python train.py --train_examples=48750 --image_size=48 --crop_scale_min=0.8 --encoder_activation="relu" --fusion_encoder_fused_qkv=true --fusion_encoder_parallel_block=false --fusion_encoder_inner_norm=false --init="orthogonal" --residual_init="none" --beta1=0.95 --warmup_steps=460 --weight_decay=0.1
Rows from block 2 of the fusion encoder, named by matrix and row number. Rows with one number belong to one attention dimension. Each number is 500 + 50 x the weight over the matrix's rms, rounded and kept within 0 to 999. All counts start at 0. Numbers have three digits each.
# v: cross-attention value (fusion_encoder.blocks.2.cross_attn.v.weight, 320x192), inputs 0-95
# proj: cross-attention output (fusion_encoder.blocks.2.cross_attn.proj.weight, 320x320, transposed), outputs 0-106
v.58:399526501465466486439533433409514408394503489411511512470462467584397379442516427477383581483505493418416444483528391489467519428482470476401530476345484500425459405476540520562401502511514484526465491468565437502494498475424473457457481512435444428500488456567505454480497509366507521531
proj.58:531453493529527496484497483476488468521462492464540545482500452490477535466540544533491532460450480514415518561471521571485459504489460530516487554520478485508522503569511514459469490486415550492549559503621523460493500585478556514517444468458398533479487621488553456523467507552527581530477461475489487550442501484526458
v.59:512487476491470475559563502438529419437487533551428563487418428568410503475441537479467499534605376524454530452562462449460541469514537526444551455554499482515436455494589500518477525543494468500502494514374456527453464508486415517489412540480499498513479572525499455457468520467510518613
proj.59:484549490475483490530509553510481502528437394500548561501521525454518505557545501563424425520456513443461467589547491462502503497486495489549469456479505499509499524551525465457453474491528470505507532506643484384471522464502471576496538486532483474526494581472553487498500440531475548512565470485471522535430474541500521
v.60:497518457499503466497496485427477429518544458525468590448462464560446485529529522502433489466553432504546485483625547496511473476489503599432544486472481516442577448503450518608459476446514488520505592530542589540511510503438401550505522570476534508498514598564449476454539469439435484549
proj.60:532471501521567512434536483431447485531438462529398447577616504433469474606483484564537388506492457534449458529524498612472493547362594403584466465507494539482466611548512532452416450484491609538488450498661488446486519538581439560392451519549473480570558549517565425490569508507571547407608520458432494505367637514405516
v.61:531505474546495533480487566499490554525444465531510489550515614511607491518438461486505468551555525518520492447520510557494412565512429495493542554504491462519438558497482448513555567493482574484465459500470495524477511454477511434542531420495516515461457535401534487508487531446427517571
proj.61:557533513486435570502486475514518631380693473476491534461473507576477475388499512490461573518483573503475498505480509424576517407556426557456486545518449586428480490484452533514471453507561404489488605542369499611524509408455565445601528544473493560494435398430429601490499486489472503587420611531511580452561458422571435
v.62:464514546478503459573592338471540485461496573515483529583473420535466464486569558496501546481547550452545548503505587533530474475507554579453453474436499558483492412462475513478450499460527553502545532547503437601476483548511452538505516546518484583632582516504558485489446557510509503511
proj.62:474549535488532460407411588541380395613463489470432471557526448540501525544480496525504520485586412461489475498627569475527477535397483441572484520522594551490495516591564462556373476430446516561578421452538513465544512563511480535478508566557523428477609578493506525508469470606486527504543404535514462511437567511493518
v.63:501515542549467491471520560443435471507525605594432462549525568510575538508641550420575523546548489551581449465540575541492548518505617490512578582579596591487529497429543577547482547523523490428521553553581525502540516437580475472557585552568494568599538557444538486516509583578520501556
proj.63:511455531467532546494464487534517429564488511484510495603440453488515428510478516460536558540453489474556516529527500524435535537545505574490494464529499482515504511553553517448461500507405526551511488549236426555527578530535480476467556533548488504491550524447500520540505540464598531517502475514490561554497552485465576
v.64:603493512575514458413478478580515508423516472514510513507497562456499627472493509500467498481560445497455516472439493473487418512529510525443467489587506487560568549500463611522508542475482506434548510500495463515419549575476490410552520502480490544485408511452544570609518467511485504493
proj.64:515485525542512462586484579528409478562455536493500480591453521591505514579506475518531457408438464476501525516559478524436545543500447487590470482530466550540468533597426499496471452485496499487483525447383491552453471506529426547468441518591520510545551531499550490446452547484514506497471467551502392590392541553434493
v.65:526523565554453526449429529556501545533558515506561527536465588535620559468405532630524497539452518541531500541469459545571489582484482475503539453479531549451474536553489580453476472485528566418587462569519448475353534549523497524482572620487453481518449519485422472483514437488601453485
proj.65:415490484551495471511535517467499491581504531415505451547514518548489477555431496533562476504436436411426516547518436414422449439521555526534400523547516467527493523489518581510490498460398477575510577496300479499491535502497462578458464442533444490530491459475505442458513491541490496506492534508459529586449457548467504
v.66:503491365347559482548485554429453380509437525520518472481542406519404482524532575489544533505476498470535560546560532527533451402551461540589534585474482439489441383505453440520444490531498401503358520506472468461587497390489423485473411496529536548596499500512411389476492582488422507463
proj.66:459527429441469509504464467614550491436513506450505498472401521485572475468510587470518554433453562564504541436548460447455483510465492525496504508544554452454541437506591441528548472514571418539633457525693522498444539453645512471514530409565541584583472496381457641485488477536436470555608463431493583421509480434422441
v.67:410475539469610529464518506447445456505448459520496581555582481458425467480502454437455536534543485562560521471562542565534515402489513603577507483477516461498439463571502435593541446518537436552364528450490595468572581477496468463576469516575535598506500556571548499494509511449377550378
proj.67:497457445484391475474529545518570545570442513464548424498499529495581441483497510496473439539577571538509558481601496529479499436539590428478485472565536380478525520551528412461462459573502483541595541525609474471528555493546514482466444466547481443596483457430474603527525553666471414526502445415446461557554510463440507
v.68:543539460528532563493586562489515494492430684508533478482468503585426503572626556492484485544551564383550472493549503487563537546575609514516530605520478549446457499550510514519619498525540406549559492512499531469520449508575439506513498537588469480532519496559451455416576536479435507410
proj.68:460556488510433423551449464567533424488506502581493455564493551513510476454515551557575578447516535622478524516511521552507521457516555541542526536568545485421508495489484557507528566451529527523494431503327498505543482551550550456512537521506474476539485548427464514492550496474493439575499459487483541509503507497507418
v.69:533601494481504555511518495487546480469505542507530515466431574503543521511439544472453423501546504507407588538452588428467555500528521448450468521541494618505459528478495595588503446469458510532441515553556451531500551516461486462439584528387507503419568522542447433448470530415482446501
proj.69:492515530488463486472463579487512646476493458476414444501529518518468527528538503488556457471469507517541449521486513548515501512486532531526492528468528469510457434479568445463494559493480414511517524549354508480508416519480467455463483426484521522465601493488568476500540548587529525518527556518443527505535555459541568
v.70:603503505515435452585446508530507565498523503516559506482429504524593455375488519575498585505446415490443481519492520450494512533549473466498545543498509552501476538550611596456505461477533598455517489516562464477387489586588557489510544477463522474460490479515523517496432469575598525534
proj.70:500512506512448510499484491451512540504546487490481546430517479517505539450521483482515496468484471432386471571524466501546539482449452524515496455524438521521588462435501539545555587491486511509375490486265447538502502495505506573506557554475511520458515516543505491421467523470485596497510506538512505497439521511509547
v.71:476459543557477518496456542567502514418525438442531529541602524411594540395478461547561410408515445483515435547500473498446442514525481530468500421536524523514548487495530507539448567399431497493511556470538345490431498493485487457483577479412453518490537563445634504603487495528551500540
proj.71:525409533504464494510516656461534597440527390406416513493436514527454483497477506442434429476530577404444465535476531490474457520454524485469500522494503505453456533542570508538525473420482478551423480501461582501462434501507472572463524518514427463501480509514534434451451504506487529457487467539415501454445582525489501
v.72:532496542499413508438474511537562527457564396429529439429529628508573531475444431521469454444505486549452420472473443497508428556419415505519501457496546523542501473510532523440456538367473530493512464454478496474397481559464512436453503491437487541496469457461445597615431448447547428554
proj.72:514464634480551437528573564470391527572508467470446500555523456464428518551462502578453426505386491389485504453463529557523487571437506542484467497407532524630480550490550538539555475410449460581420547501557485486463470471425434475398391547443522452513477479533602306419434466463532578481460491563562449506427560520496519
v.73:402541494395545480549497581383460477445496545567541508576545435514453472506581544442420534512490472447507460499559578529552531479514526554560526482479472446483442450490451474463512450481492447498511546488517537459493599438410464529469450539566575547553549505602471481486570551509409558507
proj.73:486450415453438508506539492585545557459499610511502451419422503601560542441425502495488426492468537555487570488512464467490453474501534569519501446604441454404564514482448460444513418494596490491565397554568521491573489557559511541571541476568510481489479500498471585561540491558528458602578413477579465509561482417483470
v.74:435629429466556533610549515413468451493520538551427513532476443562458440557580506447477490529484484438487503545577576562549552488625493582553469482438520518472445467473466477442631509563513412531437502497522490469603449490520539522484494525573504443547505566482449403474507562430427466515
proj.74:462534389449500535503479421549557464428473543439627480424398516535551510495548645504563607487499609622517530489623520458559511541472457538457657534600556432404501461574492402549530523536556477514607509507515441545564429598508563450528498384518537502524616444509371600578521565442506527583591477471484567497568488466447384
v.75:586432534553504428375374465607650560501515383457440471507500550417568519441437444548477444536545458460480458461455417458494504537479486523466486473483506490480614484504551465384366519414461558436554532375515467505459577515521553343593533473422457523501500454418568518632484416492484526620
proj.75:502427547545542533445502513473431522532482446508488528576516550498439484492499426505509494524533412374502472531561470450527548609438511412497414507426525549559491573472566620491414454474428537509492421419504490535479511496440474557391399520482425471448465517556565386446501515526560546500467506537489411564383486531440492
v.76:394616439378561523533561513452487461480498531593416512423522446549448528482513580510522557561471470484458506513501566446498490499569500627481450544503522491537479513449508522502567529545480432579390482513454528578558456477591524519479441481497474532529550458476481442410475518513370505434
proj.76:452519566498500536514380512570550530506493516477460452431456545444579409428542550467518525556515455573521560512498478470516464541510505552518509571511524434445499441513487443587512479454491458429539551545520511476536480558544497523454481524545531541527462527491470582613575550510449497510596394461416509516579520445579421
v.77:633405633546502507505474448632613617491606389488532507485508502562505549424492491575523413479481523496440482531473499487490507555492511424458517466530597488545508511540511612489462506425535559482589546502478482493464534502500543481540598514444534486469516464513519456604414431538510498521
proj.77:415470536481560582549508477481441594584455573484507436487531454560495531536456453530475507562544486466414519517431479497508454553522473469537445517453443471584477523512489456480519542558478516527442486505311482516612440443492521471537492519490478481505443536533591527477537527495420499492453612533457449489455490491499522
v.78:561426488435418509504403497520543540531567538503571499532426502522533450544457501565558479563470519505404494435448496480510455544476538529490485491481450536605531555532527574492493553491421606425524479521537429515497467658515459474502552585500444520469496435462572595526574463500549483549
proj.78:492427487519545446609460553474438453498492418476560654597565579635435514474498425564410448441388452468485432547460535513555441545494447420540422479482490535558495535455582624531470582451521548495432510452473396531498572492500468495460415517503501438460553526578548454458463541473551511518463547560525415485403483505563632
v.79:549541448437627437515454496536500527533478507403582445414484515481567459444523531593535507467433505508479443372472449502432471449482503494528559477581499512501471523493510518475428549462570589507539548596554458580519488473553460502476534589434510425534500431451486509545525479572496513533
proj.79:475532574466526513548467572483430445493500485504493556527512499498484457510503457551433547548487495394456453503412515507475572554552462461494515528452545482554507434474509490503496432435519554442521475570537531528465455429443474536503529556416508589493563472574594470470486439489565426466471492478492595474516531514489470
v.80:520602477510600464519643435480496442483529463509524510484515409560520557534418547539523508475483522481477495520585507503414468511483531546478510565577493485503403513473500600481515519457581528512527439525561466516541433562566534488411484530489532437535673503547534513504505571456461414428
proj.80:461643522515441557537472518546535514484498461412435500437443470477546480429518556545545525421466601472583502514501486471519471474511451522474515509587471463549532529426504518505504474517543462451541481494420510450477522533577516479486515493428493501546469483499538546545489526452531532515565521537455493459585567580499419
v.81:381516519374491501525526523435415489521454562615480588536624496439483432448547519417471521572458456438484531516600578486564553477504497500455519488475397415487431404501386453454467539498567431546464464426458603398569517374467459547542519509550458591555531489539430521433467555443417522470
proj.81:547508472543486514573548464608634502470511551524429490388434530454497460496455583465507495515534547578428634408449515458458450489554515502534492514506522452412496453536509435512458542538510469499455481546662597474511476473496557552625566459509579479582448469463442561545607481575515446503495421444472568494616401441494423
v.82:539507525559431503491483478512512521525497385431520572532563529479494498512409532588472410536542553570421437539538520462470491510437442499459489479566504534506529531499447570474385480358496523498513568524519494470590460514442510487490466449474490409496538481426478508571418423591577571516
proj.82:494483642487470580575541611490555527452522480494388469449537432501509460441537541518489492530534474448569566502521482422616538559519488541473480521521495464596439506496496428462527468572468445419490506461359562484444511455550534496487446566527494541665456411501576464444512472520507568407540513556423451494436581467394448
v.83:578500523613425482488360423575544487495520433511492465423545498434579513498456513568508488495520560450517466463453431551494501521441414468489521474573468477541539565524502578518493443461380641495533484476544481467343589560470506415508526486413479496455504499558532483681559457512572465495
proj.83:464372559499651502504531579481407499514496472533531533605555525410481493587478398551478472423503426435488399547530488562498480512481453451502407474494444562539449524449591559455441486413484473552435434454434455445494500499483407504446476545514455451526524492515554409442516411506543595500526570529574462504532498547471542
v.84:496492491563489496541475463571513598559526403457503587464525538489585515542347431493530513465497468507502506521433525436441431526470408442446480412529543500556498514406458469487371509422451556489522573507555474546487484498492516504514495487496476484472461532394549476605461463473493446492
proj.84:544511552502460496516592485506480545498583483496509553434542410449429494513453504545455488455498400469545478572404517594599527487560547537488458494505480480478440455532473468451507475451497499485451527482603555562456488498441515558444487484428441516440524466476525476474432558498495515411511523538507433477374481620506522
v.85:535577484611494499445520497522530531608566482424493479464444543492563509506495566560490475573534533504463509505489486503523525515472480471423460588511520544540444625507598648456556486566436497492607467416594530600454498485529460517437538604426480506478525537477506548472508539448535474502
proj.85:477582543536586498482472534512432463521480509481503484508485482462461537536426470503480527504466472486599488541474555536483476479492482473553528510529494532514520629492525552518536511516478519488544506490317510532510506485440428487521545438529479508484442493518514483468516556459522449585539441513483444506475530542567477
v.86:431464491447485495486450467443362394548525560526494524577472398548412437583611495444449525521514475445563531486596490469579574451604573487629529569489459510442566467462518399516518457531565393540482490494454510424541486524471450583453383533507431568452536429557494470395505553408375497434
proj.86:576504488497479449383485550481541509563540537544504482478499485498508361491511524509582445438497545518475518478574532594443565494525439594502495529517488523388559525532446479471501563493506560507510459458693524472496523543485473477526506491537546486391491544520513591501458490460527394595568496483541549480452450499522527
v.87:588525472496485511522527552480537475490521564516575533461442401554498487547561553508491489475435543510455515493498566525502569568478501554481432600513512557584460598508603506472575440547511568509588498468569464468447484538565549472396577579468522522560529468516451474409526511466567524528
proj.87:533510442519495643558502454512521555464476543465500439532534530482482499460486475487487510593490496473528394460555536540536443543583490519505503523563596533499514532469556566501510505495509503510462486540360452527548484437505525521541577541520436596487489530552494429547507493501448564519514521524471503443540442496516499
v.88:475528488461564492501463484440383493506395512593453524532549420506418422469536520443433559577507451516591508501512493487498488443536488532494531448513454391418490402471476343571490497517531438514402565529507487487534512403478537550557407522495454507542498545513506506520531528492418575456
proj.88:466467512488474453522537460507619519517500512516497442515426529582567453531486539472521562422451558571514592470561496508478458490516603454551496465492487493424595516513499514456483449518403469455489497494669543529533473510581573534517526358592543514464560479491505586515572451503566531586437528403515517508590486521480440